{"crop_scale_min": 0.8, "loss": "l1", "arch": "convnext", "activation": "gelu", "mlp_ratio": 3, "patch_size": [1, 1], "kernel_size": 7, "residual_init": "scaled_by_depth", "lr": 0.00088, "beta1": 0.95}
Rows from block 2 of a small image inpainting model, named by matrix and row number. Rows with one number belong to one neuron. Each number is 128 + 24 x the weight over its row's rms, rounded and kept within 0 to 255. All counts start at 0. Numbers have three digits each. After the name is the row's rms in percent of the matrix's.
After each neuron's rows are labels from the 100 images, of 14976, where the neuron reaches its highest value: "strongest on" is what is common among them. Only what is clearly more common there than usual is listed. The data: drawn small creatures on textured ground. In brackets: how many of the 100.
# fc1: MLP up (model.blocks.2.mlp.fc1.weight, 960x320), inputs 107-213
# fc2: MLP down (model.blocks.2.mlp.fc2.weight, 320x960, transposed), outputs 107-213

fc1.268 085:115101115128139110120127158119151139113120134067149137096151116144108093151130106090151145150111149109147134147112135129132146121145133140164125112084120133127121126100140147104093102199136130100096129147176146137081166158189109082128108126159154095104112137113119126119150155131078112132152152121127128127131130125179126
fc2.268 079:121108107147137071136125127113142109138095139201114130143118132097109134129111137159111139134151108144127109152116111138110147108127113123130119159169150130121100130123131113132150134158117126111156121115138131123111151121138132149138130142102122138136118120124109118114000100106155132152094121128143000106131123130152142
strongest on: grey (32)

fc1.376 097:118119104158152141161195147127053121127166155135113152131123153145128129117140136134125106103148146164112125130089135116160124135133141139113108134139178126147136178111153097143133081147121086161127136130115144127128131113101135125127094154137139144115088124149074117126116137148137150135127129119129143135076144130112161
fc2.376 093:123141168121170122097081140119172094154152138124171165113099132094128135156108149122157139137164143161142106128142148097189128120096139167144105098145056125136154070149101169155130113110164149164113120122168111095167123134169151141139124083104098135113157127193143109135152108128119127143151113131129139137114086117141142
strongest on: red (38); brown (28)

fc1.4 101:162102097150124135149152155176120150124162092138156135178134128135102135100158091094112110139156178174146134160172176124122150114108142144140116131151129099129108118125142135103147113142118143119127147207129121139111190138115098158131129088125118109153092095096111171161105109106159139150156100136136154133153085139154162
fc2.4 089:147105122110182117112109118120098132108171153114170143176166098112112084130182124132089150087122151084111182166106136120112134111121142094084162118121154148091126056128146132141113123139124111134129128138056149092120150134133152117112113142140160135138164126130120123162167099112120091111086172140121134149130141094138143
strongest on: jellyfish (62)

fc1.201 111:156133111155138166133098126189108123121154117145119152176104116130137144105134135134078122126110144087109145143133113128114170104089125147145086149136114119176129090107150129084152139140084113191174143164110144168111151094152132103116154084143118160203099126115107141168108141147111135137133120130107149126157028123121087
fc2.201 122:104140166118114123089185140086160150143151173140134148124128091117143162132112105118169154104136157121133138101117131125171114167142129125088084124161105111129112236127156128126139156153140138095138139131139127137191131149066144098130145150121103125120124144124148162174134116114143141126113174133131135131104148122152102
strongest on: dotted (37)

fc1.133 096:115133110153146117116133112145145077097094182105110079138156154157132132142140111173176139171114149160136113107133126105081118129145158113145120098127121128137119097167100114122139141108163129132113122116129117065132155085094133167136144160119111095162122085148108104132133128141113144126138118127136110071140127079114152
fc2.133 091:141130127100145159138103127122123127123118128084169117106138121164128122147107092118111117123111166167107145122158145090157146111082138078090133105134132128111139101151138116144128123139101097153138145115106134133118114120144110152133161136118148163132094087100145104141149118115147105132124099113140118130151108123132132
strongest on: white (29)

fc1.623 106:134115123136150146146138152117069141136161115118109124137119159123137172109114109092102123086110157147085128144166097109172096183126153157096126124132127099102099132109171138091127125100086086105107121144134106104102107113142114156172151131127136128145083171123144161147111134140117131149127179142119120121126150149140093
fc2.623 101:105121114167092111152144142116134110135133133163132125101116141096135165138140083117138152153091104118143151128098121139174130131131134122090135096120162111124133146140106098095106097085169122143175116124108140142138093149127109117144125130139039161118159124093105092125088130124136118127121166119144154145115153109107120
strongest on: snake (28)

fc1.266 101:138131129118145150157117189120124150094159081152124114119182103122156174102106120138127142097107080162091120151130152156143084142109137109121124095109180129132109159080099114093148136143109151116141160146149100135113061151124153141132086112124136127125126101158125135131112086101150144121131178135137126129130144156141125
fc2.266 098:113132106128124093122133110112117168106126158113095189102139079120135110106122091087123114140116094111107134122171108124161168149142120121190135118119110110117128131113116171118128136122129093139135147154138140119132138120114143110135122111137146134141121099131112185107223125163156120136108130140112116170131132134117122
strongest on: blue (38)

fc1.10 103:176094100116117149105145130130130146119158153118086142108156098103098129146121121166135096122149128143163103128125183108187172136100138106127111129094157114145153157139111134158142125131066123144077176126172143125146162177161127133142073086103104160116104111137093128114127085159154139096120117107107122106141107084114126
fc2.10 095:125139081129080175170128149142140135134143110144119152097076163132153157141132146147120128110117149122133090161150086158105189098147129122170121112125095159103145132152149097112100138078136139152130150137173151119112116127133088132127194118136092166172100121168156104123166145131143134091103137101123111125139159130117148
strongest on: spider (33); white (33)

fc1.443 105:151095100144114116127172127141128126131154137102144140125162147124173100117076107126151116194136163150170112174147143072144134184147141149116125138111156133143150121132160153071151177135102110136120142128150119139121142122168099149097152124104114147148112104140114188108127171149126110162116096107056140134107130175104123
fc2.443 105:111106088151160109110105161141109148125126158181132131157100120097122171133112135164163154083110074126118125136119103134114089098127189120092085162135120113086130109105118100121136133136149175134164129121135154125118094129138109129163111108133087137133092149099121125110135145096126118129139129110126153131137161116129138
strongest on: jellyfish (45)

fc1.444 118:146129116120116121198142155142119137163156162123150177110143145154138108151106132129137126112109158161121112154167133118178103150107137128138112115106158108124101146103142100162158118147110116135145134137128178134101169130103107122166124140134116151196122080146073132115137131157168089138133143132106129091078110143121101
fc2.444 119:124095133111104163162148146183138118116119132094148128110087103159144122114143150141184078126087117144125114124160135121180083113120137106103108115142129140145133135122177126106144139114137124169104127128163158145107129125077176136122161123132139123129103125135158130172169103153103142126180071136140128088128124122117150
strongest on: spider (39); dragonfly (34); brown (25)

fc1.118 117:127128098128095107125113171125113119153152139119118123141097116096094141114098126157135077081073124152162110178096154098124123097133174117128094069118144112132110101144133112128146139147114118099110144140158156173106135127164076143161150066126122131179086123121131152131117088122153067154155097167131131114127097112122089
fc2.118 115:133095130127106111109085161157145119101097118155166121104131173123146147132093144120120130085100136123149165141166169150146191114116111069179120145176106132123138115142103143140137102128139091117167136119169120113134118128129102143114109107122101130141135114135135089094144180119099097142058121146129102088128144129120141
strongest on: jellyfish (53)

fc1.714 090:132131135159132128132156102123083139092132124113070136110103098155154085103100126152139135146124117202117128120089118172071120096171131137161100107116115123118174111116088114127096106104106057131126121139151130103111120138163126094135155115128181154115128178172115164131116139178123077158103092141080174116149106093121121
fc2.714 092:143129132140132083132140105180128110127117146082165109150146128117138123086085131142149097122153156229158144135160123093107122146100137114114176103118126145102170118155102115156128125125126146120118123143095159074122113144167137167125146147138139140150148157124146139156149125129071163143133107130135143090129142093140147
strongest on: red (47); dragonfly (27)

fc1.689 098:140117110177130136158182122127102097160145113124106096154091079168138159136120143118142138150146107186105102128162155128190140164139133145127126115158143131114138136192144086146117127118141188110117108142137125123144184159113102079145113115123131143143130112101125177195137135118116167185120152135133123154124125118121141
fc2.689 097:116144125126137149116046138110127125118114116132112168128132099144126101123100103123082131134149154114108169143105151159192129126155131167083151128142107135100110128146133146139133170176112153120122124113114126135138094134118155123104129190136118154148140102142123151129108125048110143141126145149120132097127132114131128
strongest on: striped (38)

fc1.588 113:151114132163113131115144154157119137138157148126136155118136174134113150121137113128072134179144174102111078182161138085117109183172143138121103111113113135155128162152109129135127124163130139106095112142154121072096098091152092115144155112124140123115073105133120110119117096091138138135121129100138132151116120150138146
fc2.588 110:135126103135127104138175129133170105140127129098096067156142136104122099147157178139153147147136114107097138134112111141080140129147124122166147123104161110134120148129127118124124176122121118151093107100153129159156155107143104114113086128146150113135098163138126108153147102115154158118088146115136113128114124122146113
strongest on: spider (31); jellyfish (30)

fc1.29 107:186098116152153099132144098111147110126188100127135131110096086109113106100089129130128053116160136137120100143125145145164121075112122090151103112123168116122158103100098120118136119099095168108139148111109175137110145165163097151147096152130121125160140145148139094136118091175121140101139144114127156158129124162133099
fc2.29 099:128171121136125123173116161113141118124139125144101141111111133096128107102163119128116126116140135103149113201070113136105101144162133135107138117104153148153105134088113103140147144132199158181079115124121169134135143142095090125139144120121089097148072095166142060143199111127114155119115111110117093109144119132120186
strongest on: spider (31); jellyfish (29); white (25)

fc1.305 088:118178130117136128168157117134148047157143194097126133140125126142114139156132131133123123123155155122135123123139116132154116103127130135157122134131142158128120130165165119117123157148087132154162149115134126109118116132120141128128151158121136077100132138109077167122123151105098130157167140153127121164119116153123119
fc2.305 080:177172100125132110138098138138125135153135098150109157089155163141152155154100139132178124112157157131131138123120087119116156167155126132113175138134152125133118107133132099142166098089116197128121127132135104154159157148115136091141098073116146142119146188109124115150180175103121139134098085138148131093128139098150144
strongest on: grey (52); white (26)

fc1.165 099:116132119095128138160156119121142039103105153133152117134136115120131153139107142134126141082097113143145125114106112119102108104173128120136115131135130137141118061115121112090132153131183129084161144159087076079157142114122130125131149155160141110133123118123067142145126131112109154208158160142110136115128133115125121
fc2.165 101:117100131127116112117049138146119151120134082149138132134169148136136099122107136111110127121141096109122157141148111130088129136136140114165139128148137149131135110120173136158136107091102182095136137135136101093108133114134172107145129097108099121147144116128136130111115166132092092158041134195117135131131130117124085
strongest on: plain (52); teal (37)

fc1.408 110:124114086126149122163120103153118089147156131125116109151208115099119095141146105122131095137165117173127131173145158094108133175180149184144108090134132144142119143132126132093121147121139143139149147134095078152153121145119093123139153121125127103143122128136104140133135130135105116166177099163112141133135105139148111
fc2.408 106:124097143116120121130115121108108150137150132143084145108151134145144135145123122072153139142113190129128140083152132101121114140134144126096112122147142137084142168110154129153128125121129151145091147132172099129133159133145109169130158141126142134125128106147141146118153130118090106117132119139141095145117121147129131
strongest on: dotted (48)

fc1.83 099:149095115171121180169126130163127136085162124123096151184145136127125152128189097155169163177133130103143104129138059111187165114128125135182081121123106134146143134106133128116113126124133121133069115178110111165097119167175131109110171139125163118170117125099131082184134110164140153111131107132113208108132116131156125
fc2.83 102:102146120111144151142054130106131108134182098159121137131060049156119139145138126105136110134128137100108103145122103120160116149102157100109135123164117121140120127083133157131163099114121098131103142144158095127142160132165121139175125150127132108125104122123150093112165085117140156133134123113084160160128121120130136
strongest on: red (28)

fc1.226 091:135127108122149093117134133155099139172114141091159135114139125111166127125142153105156128120093137108123118134111118127107135100131131121138105112084106100105081130155089102101149147166120113144091125119138101121102115118155133089154114111105165130146129156151160141114127125085076112101161075163149110132082130098088112
fc2.226 084:132124103136124004118115147104131117131120158151147136087180130077157122099111114145089085149113120118125134163094154154103142131131100162111109197147152134107132111130106126141108148151117118118146142121126117079130135132129114142095111153124112151167138123111118107107002117075139123138120124120138044093126125122106113
strongest on: red (39); jellyfish (31)

fc1.43 097:104125072128166121155137126104158135122149123150111124113140124130131091146146107143152115139107135100139099115119095132148076149122144147136152083100122088122103136173114124092129184167129133143120131124141070110113129090154156151136154110072067169125098110152123100115095150101146135106141088126118124119085116145138178
fc2.43 099:130163154117178056094106153150124136117147156152131159094143114107162136161133131130128115169128119121106107131130094113110111116144144125106135125086066097114098093106096165117106142150162154124146137142108145078171139111131113117100100079149093110104141109144140105150173154131137118109131137125120109158120104129121150
strongest on: white (82); dotted (45); spotted (37)

fc1.717 088:118116110115149121096092171115127138130135127146131177141099128149152118143101153127122156129129141097116105150111128128134107128117145135170100151124133120115163110168156077145118140118133107105151136139151173155092194118152118111121135135148164083124145105096102106112100107142110106157153127146116145112124152148125106
fc2.717 088:122135182107165113126103131122121097150141115161110143134088135130116090146130146122095107135128128133092108168118101160136099134132117192071118098108130107142124126115114121124135140151150141123135120155129114147148124155161112137112119100147124151137115169143142100135185145133144142198115139130164140113117108103133109
strongest on: grey (28); jellyfish (27)

fc1.33 111:147114115121152155131114171154104079117090141130097149139116102161117130106114112153148123126130141114124101139095113110156122151153134092162097113134118095159141135118161064132138136137116114112148139143126120124121177151167123148186163111119155127152104104109092112131136106154128107135153118151134115106096168147125114
fc2.33 106:135178118119115131181163148093129126109120137050163120108110167143119091081096128115057111156117143126112114163110116119153128097160131130146141127145103127120105121133089139132153142164144162118152112147114101192125100151092145104092137126137125133113115121149148138154187101099147182118154110081144147120131159106125137
strongest on: striped (48); black (33)

fc1.739 079:119111120189105123155110125100102123118107088124118146156132081109129204141125158121118151141108132211141155123111134156104100072123131112129118134106133115106123103091125084130123138115142193163136157136155096167132141140115108090118109154169156128153133118112133142152120151109118127118175086169108137156094134137142101
fc2.739 084:129135139122144109106126135146091103123149098107114173122123137153126109113137118117156144111129136176142111157114135084098177120110132120153120101105132114141146093132139130141127113131102119122131144148087172159062143109176118141159152108095145112118114090136146113102174143146103104116127138131101123120133119104107167
strongest on: plain (57); green (56)

fc1.413 092:150161107121123174119149134173164140111141172134123164126143132134185122103101122101109155120130150136125134139157127091140120105112154107136130151079122113113126152101154143114141127131114108128101120122129133125138112067155150136148129134134088135128125107139116122141128106120144166130105136117136094132103126129135165
fc2.413 094:130100124096167148146121143144067135147128112068132117136113115123138116115150117153127115139133129144097138136157119058135143097112108107138161108089198127155121152139119121111102110152105123108124137134128179120099099155133124170109122133143134126167095141108132137160072128142127049116134130123113125113156116132073138
strongest on: white (33); black (26)

fc1.206 109:131118119137131138110122100142120127136124145123100112125132117118097142135102143172170108175125117180130126119112177144131103115170130155185092081138109165151144096174149133131157147104129133182106190125151114106120129133187089121135156155132135159102138160126140083124133093125147126158121135095085163099104102101132099
fc2.206 101:130092125100151111166134103117121158170174186089160120116162140103108083092159152157099099159129134101115174154129110117121179121149135089172115138081139153097103079141166135098120090148092121114107118120089154105151132133112121120097122132142133131128153158141154154161092112091122131137094133128108114112132140118141116
strongest on: jellyfish (54); white (28)

fc1.468 115:177099121111168136116146103135088139170136141116084109168111162077150109139077110087133094129138104149105113156155150116124104178158156135127113138131130115130102111135179130145129108124121110146155129155133149148141160128127092174130141159112119147140116144136130141124127107138118068120131133120084134114131108141103137
fc2.468 119:128112128143162111121102118161131155155109102134149121118112154126120111138070068144153121090078158119120121122093120135116173135132142105174147083120061124148131109147109133119122100126144098132125131140185106122138132116137154120150182126147099134120130110137129189117110140110146115095154147146127172125121168138139113
strongest on: blue (26)

fc1.60 092:144085046185149145185128129133105110156127137123126112134138071104124134110114117119124110102109137131120081142147079094117097118145176163162082134102140095142102131162131118109143134143157110112110165131230094123103134131119109119155137147141142114128112104127140112181084140144116129138151151119131130118063085132114146
fc2.60 105:117120099120088151132137115135110125113133128104115138119142126164036098127169133142124115124137103110116145099134136135138146177143145112142113118111109132145124133121141143127119139117115122138162109135127133145128094127125150138117125132134133123116120118138133118120255125139120150127131130139137202137102129121129128
strongest on: caterpillar (34); snake (26)

fc1.225 104:140134117140186122210082127134128187149121103130172130117148115147152153116098069130150116137134126122122167118119096100165113136168142167124107147118139115168111163082133108106139146111142121128087121143127079133119155142134098156129121150103111142098145158118104129162136125135155121119143092099133111124118131151121116
fc2.225 089:116153126147124144119104120095161150102077114133122184104170137136104090143105162129105089173120120139144165108149060088123125138121148183147103131088102108155129059152112148111110107137122102094134137161123109140110158130143138143110173181129168170125131093145154145135143101155120103108113180131117123131124141127134142
strongest on: dotted (71)

fc1.690 110:153116130108108118139118162163121127153165144160147108144151098150145157070091127112094118129092168146116089154153160095150148122144134152100109140128149106179125125134182137133132111110100136158118174186139125145106079135188102144151155112155132127142087048126130150123122131130132126136145087128121162114127146133134129
fc2.690 081:133144118109127106136119113145106133104144155134108114116172148142148134120142141163105131103171130130107123137090158140085111138126101057048130147107147079181119066133126158131166110148134127137118133136090148146153128102121133138135131165151127126189090102104123121138073156145116151094134119140112148131130118126143107
strongest on: jellyfish (41); white (29)

fc1.243 098:128100142131113129128152155102104115111161140105146106108134093155146124130170133149116107137129132138096117117160085108115114112136128140127119133126080138168089157142160124133119178135153120189103128161123088119124142083164105113132117126128092102109113127126136125163132151109119150146149122143121121150125145105113091
fc2.243 095:166136132122153160162086169110132121152162119094115124131148090149141142160138096145149132117115121151108157134100137091122106159109093134107114153103136133126137170086134156127129119140102104147079127133179100162097112134157140142135159169101106055141168118148150120149171086109108119104123143126095107109130131110154102
strongest on: caterpillar (30)

fc1.490 106:152128114135132175128110100144183156111107115133080134158142081161128140115217104147138117115137121095122107129183100118105118142093146112125130087144111133164143160132155144113148138154105136143090156154133169138112138160117128148143115108117108125208142126111093131154134117117161070125158093137107161066122078153092100
fc2.490 108:130164146156114100133172125126148103166127136138072130128113170112132151137165113140126151122139128145116100117112157127117080132167127142136124139102191133151117165133103080111103114130197158108116116110121116127132127131095150146141131096147094194115089153130092143112062142129139147121156136129147133131127162137147115
strongest on: snake (43); dragonfly (26)

fc1.611 090:123123124117145113159156173093127114130115106119107121155083133110139121137089178125102120082167107129143168113101172142127158139137141107162129130139194138120138076135194096129120123109109090081138121181156128137125135128119140152137135094149129081108125146124108133138138122099122138134137140105133127109107119114143112
fc2.611 094:118143155119108108098118133143131134146157126107096156122148149115087110161163141144153150100134129103130089107144094169168103122101098195116138102137108146122129153162136119134135130153108091151140136181133107124127140137101126147142111136126113132087153133124151085139130112135164095143141118135139104117115043154142104
strongest on: grey (32)

fc1.285 098:130117084124130155166099170147107110141146088125152168151096122105157196136083103097142110170149106111118129161131109120191131138109152134156093110135097119120074146112081118137147133141122130110113152098133151092132107138152115148162133125060157164144119107138119139162139109155112119159129146149122159140124140105115111
fc2.285 075:122097114089134162124128093118151125119096095169134124134072147094154141154150143150101129103117148122172095131142105124138134120159157116119171155108165122113114123131078162080083111119165138124139108133151153114141140118163128146136102144145138172113153083139149143115111110107151133099202151102128133140138122113145126
strongest on: striped (36)

fc1.315 089:100130118140135134115160093121086153190109142159101128119100129147138108122125128120083129125145132122086134122123126119080149122129146135144087092118133134127135098154161125116168134092158150123145142108157108146120129111126085146151125122143136133161080134122115149145101137114152106134161153145094154095127083121094126
fc2.315 093:136117156107129143141133084103122146130131118125129157135098117105181111143115173102139140142117128095124158105133118137158130142120163172120091105141168107157130159137128143147107130141149112193157137170138168148183133122149097117095123140108162108140111135144163115142170109104132111148131107130127168152106098085134176
strongest on: grey (25)

fc1.695 089:120132104118163126137151109127109127130117162093151137112145105116185103159109140150128132117161136120154158142141159117107138164146147183115114117128135109171092130156136134116159120144162122166132128126102091098102127168133121120130149120139092092125133149101103161160103129119122162097159154133147144075144124124147131
fc2.695 087:114097120159153125123104110074095215142102123128114100099105077125101129132132142122133104144138098088128179172076153124086125189131106127106098091138160149116138162102153120164130128117110118093124157131155114076078121119151068173130105164129129112125147105130139123152082118108106089094130099149132159127137108133119107
strongest on: plain (82); teal (44)

fc1.168 073:136141111196151153147124102125129136130149114126098120157115155142146100121139112125160118150136164255140156145156169116097108066166130110114138142129143128143115128139112116094128106092115145126150128195152113142130148141106096111113111119152126097101126129176148118151124161108113083069180141112155099127127134121160132
fc2.168 084:110149146114141135143129121143116113127144122119138134146096115139105125107108107147137135136102132255111105112102136132122136123155156156084184110108148096105143134176122136149134118134163132119118132173071128122133122135211115141142135137097093090124120082097162102112183128116077160151179139123150094134131121086112132
strongest on: red (57)

fc1.75 100:112125110136121158116172000166121125122116153134120108087117156165120117121126127161063086144122137128079142130134094087128098109134124110087113119098150112120118116142084127131145088166125140140109144113135111101085118143135136175137117144109110162127113097124109123135136174119086173113135123131136096118147084093100141
fc2.75 096:146135112145109144107123096133160122179085111137105097165117121122144134128172155151095164118169187111146118132082164149153112132136157123086147142086172103142131123147156108114085101107158149117127130142097136124102089073136133095149182142125151188169108128151128130092107117106109142142122139136149124161120120129132169
strongest on: blue (25)

fc1.278 082:117123125124137143149149170160135128122089175168107124128106089120121115147149147147134127088144103131107121135129117122114125125099149127131125109135106127122088140111158125113145123157133111110131172067151096107115088125131168162141141119139146079113114122107117134129119136143091132115185119140118119097157139143169177
fc2.278 075:102121153132113112112124155132152162134148140147134123106107150161114128129123150125190100132144124181129162142104100205040088139127136138091142138121174179155135115121126146162169140101105114169107176128092143100139111124166128131146113085121127122148130141110168138097072153182084154146160088148142177105160085095110110
strongest on: plain (58); yellow (54)

fc1.433 105:125114093131119146172144134156135131142150098108072143154135124109133082110137135094103115131115150111158148161149119147162128140143153116130107123143113076147124131128120107146142124107092081092126139125159120150103112164147134103226167136143124126156099155176110099131135141112108127137128172121139133147111139142177134
fc2.433 100:125103126120121119122162133143113155088134104200178162161157151151141150193136128153169140104206098102120106108101127150135115091090124127084163113117107123124125126146145120106126146138150147132121131135127146135139146145101098110156177129132125116155114176129117106094061095173125130181146131146113126143134124130142130
strongest on: spider (34)

fc1.577 098:167141112130118136117106134117126099164113131140101181156114106123162142134111135145125108121132085086130136129136118089123158120157130141106111115142127095144094074152151096131137112129117106136137127116130107136143151130115122146157102109150116127128121152146144099154125106136153112108144123155156113130143144202142121
fc2.577 088:133114116152090145114138127106131120099148094131112103143151158129128137128172140119147108086124123085145139125117143120120111106079119123187073140184114150103124097094121167159129115100135162137131144099169167115152109146178098131145107114125156143155104145142130094147137145148141124160154114135102122130126114163138134
strongest on: plain (50)

fc1.297 099:171131119125129133182133156159136129116168117167107129176133122146126128141152147112085114111111125114129108169148123090112134146140152072127077136153109128139138097147115141117127123122105123145112195111160150164129087140103113135145129072132125087175109123106119168158145114126140132150145149155148136121116113164088079
fc2.297 101:133123148103151140109130115150149118152117141126138154122128124129132151109162102140111146127138132166122141129129133134158146178178138127121099121144062098118125116150171133111093121151166121106092144163103117120121142143146155104131120164117146131139121131127142168117139101094132151137123140112125140153118144108129148
strongest on: striped (50)

fc1.662 104:166074107116105139124172111152118098179152113112140114121112066144136111116100104113123081167109143166152142152173123116120087169120136135100127144082168133102096084142149102127132099153123132140128113145139132133097130129138121138159124148111114131141126134144081124112118093124132117126120146088121114105112055131122101
fc2.662 110:141076142115115119133160143151128178156116144085153115135131144138127120108114145141186079139137095149134114133156130172152108123101132127077123089102077164143123087136103118119129120098138091131101100169144155120105145109101167151133100112135130113104125119148133142151090102092119133142166096138135133100135150122133115
strongest on: spider (40); jellyfish (26)

fc1.673 112:137150119154117133141129095133071128106094129163131111090140091148127154047087126143146092095094143136116126142093111131155070167170141154153131129132162121158152168127126126134139117127157136140094115169175101129082101157136144144163134168124151166168111169143084118114108055163099157127133096115159152121120141122129139
fc2.673 112:146138108121140163160090096145135094156151139105130118144151151168124108165119140118114124141132146154210142101156134146133156151143161162136109087115091099077113148130120128119139144142096130087119121106124069123159135152166130155074136120131164146095101157136109157139152118124136146142138161123147134121115091133118103
strongest on: spider (28); jellyfish (27)

fc1.757 099:095127110151120178150170156109089068118092105138142181131105129103144166127139140146091128157077136128115149164117095116111142146157134110117106129110142109104149087132100100105146150135142056160123133131133122107136168120132083071124155134152129122160119127128094138161109140129139143123125125111122125167122123137145102
fc2.757 101:146108112132143105167138138149129110095091125111202116122145099093130098120136111140086132104122179110112147148085111116104133119110084131136148158080164123130122087108116164132134116151148158112119119145112149154098138138141115168121136083144139165142136134104123170123148139123124123115103093132130154164148137117113125
strongest on: snake (28); blue (27)

fc1.208 106:144140115146186133133113115149171107125124131130102159152144142089133137110127152113138141118125128161148102113129177106162135116100134133178114115111168128113129092146125066120154100115118188117123140148181137093108149174134155163125153189123121113152111115146098118132113074133098100112169102137087108148110108161146161
fc2.208 101:127137098131182100128108118120084114134125075073128110167093122173122122103131115111074123103117158140108168131093170138110142132147125145128126127134147117121147138064155131109127121140041122152150146128100142106061122113163141154127146146145155086140121121074131134124153084141121111106143139137094120185138139150118128
strongest on: striped (42); teal (26)

fc1.601 102:137121109107146147143103122153147113132094156134141140085124150125096162121163138163103118148140085116067142101133132132158105112116158123100105108106118100095111129126141089144120145114091132155106152134144110176113144140180111126122119079116139110127112111125133151136119101124177161159135127138124112133133121139157142
fc2.601 094:091111120130120114130123112134140102125108122150134139088116133087103136136146094090164138144105100121094119109135126128081137094180138192186153106110093117117113154134128137103131092065151105120139121141138105130109151100076114136152118073117131105092134129137096082140100141134160149156135086127127103101143128112114120
strongest on: white (27)

fc1.20 100:165136114119143125125117123142107132149126138121118143126111104146098092122172109107125105135163178105158148166123102134069158126158126160144112131117112118158149132114146130147131104148103085098162142113141110118096140168162132133154126129161100102159115135136093100112126150164114171106147091153140152115143129137131143
fc2.20 094:124122143107061127084129117137102170150127092101123098113137126126123109121103101171116105141130141154126148169141109110110126113123120154181130126120117150112124183120128147111121117207177084110163134138117083124149149138113186145138116123109108142088129118123133126105157102128164148098091122117118107117124166152123148
strongest on: jellyfish (48); spider (27)

fc1.310 110:162124122183138133117150129139152158135089159124119131109066137126131169127093095132136133112111161135107113120106161151154144116114156152134089112105174134146076106104113108108189140130141160120143121109125113097112108114147142136153139183141163108132110123116135077124123117157087164128148180090139161120110072122137097
fc2.310 111:118120141131065111171101120143108076119112152140129093098105162129109173132108172127092114127082178137122130182164103151097143121140144133154133108124100136127141128131152143125140142172127152128092128099134118124160157105154123155133130146136157182108112154130167094132095117148140175135152118108140116126143111115131114
strongest on: red (44); orange (36)

fc1.77 104:126119098135168155174109110123086111117142142151166138133105128155109162112131106176125118158144142123143141132094101105137098148144125207146138118131184096151131159172153097146152125165169132110108128149114081104142151118124122117152145162121148040149138179131100098132127145130102107163134110152132159105144147117140146
fc2.77 100:108132132136140128109071144156127121098107097108125150118103149092128142136107156103173141145145135113138183134150114117156156177134109086213060154158097133118117123113140121122112137131118144158103119100146125091154126120190069140128104122117085136129152096133135124102137102135147115154093122119134132096117132106114136
strongest on: dotted (82); pink (27)

fc1.752 086:120116123122135117120090170140144134121136111133089087174129094112158122118122129152139132109121125135139142129143124139103118115155138103141137110134120142143136141151121130124142123161125141144122137139143113105117114131117117148124125172112082092132119143156098145149113141143080096119171118159091130096154133146139160
fc2.752 077:143148170128152142136130121130159127137112111114180094124108114115129129140127118104145128105118120118106086144095156085082111139157063103054136111102149118127178112152178143201177152119093126163135170109122122108142142132171057154156146093141137129123137118108129147093147136141124133120166094147088098130149079141087126
strongest on: plain (46); white (31)

fc1.747 103:149118104127109138139151123101133111120111095127133124128115116123113133105118081127131097163106167113148122096148071164106145127109147117134126123131151111162131104119127125119150133171148125129130112150144102092112126143136117140133167173120131121131109135143118090101123076176148179144137126139099154135125129098116155
fc2.747 100:145151113107129146114145114111097101118089088141159114165127111110145084086185117166108107115131110146099129148092132115125058145110104172121165125123125135126128164097122146119139131144183156121137135122104126130120115156135163158135131146118163148165150108119098116128149092125131124145147136124115149128145145126136131
strongest on: plain (40)

fc1.9 113:147093041211138155168099138147115138156130140125115115133144094122122134115130108119127099119122143140106080136174097110120087115120168168162095154120152106163098123124145124110142148142109111118108156137218086110125122145109113121168136144128123123143106127134126118196050134114129118121129139145087153118071082130123142
fc2.9 140:132126133119124142123140130122142110121128125131141127129116132125080121127129114132132099130132139128128135109115126121128116156132127119121122118138143133130135134126132143133123140140119137131107127128117132129120121117133141133121124136118139128131133124129131148121255102147130122127147115122141135135121114125122124
strongest on: caterpillar (25)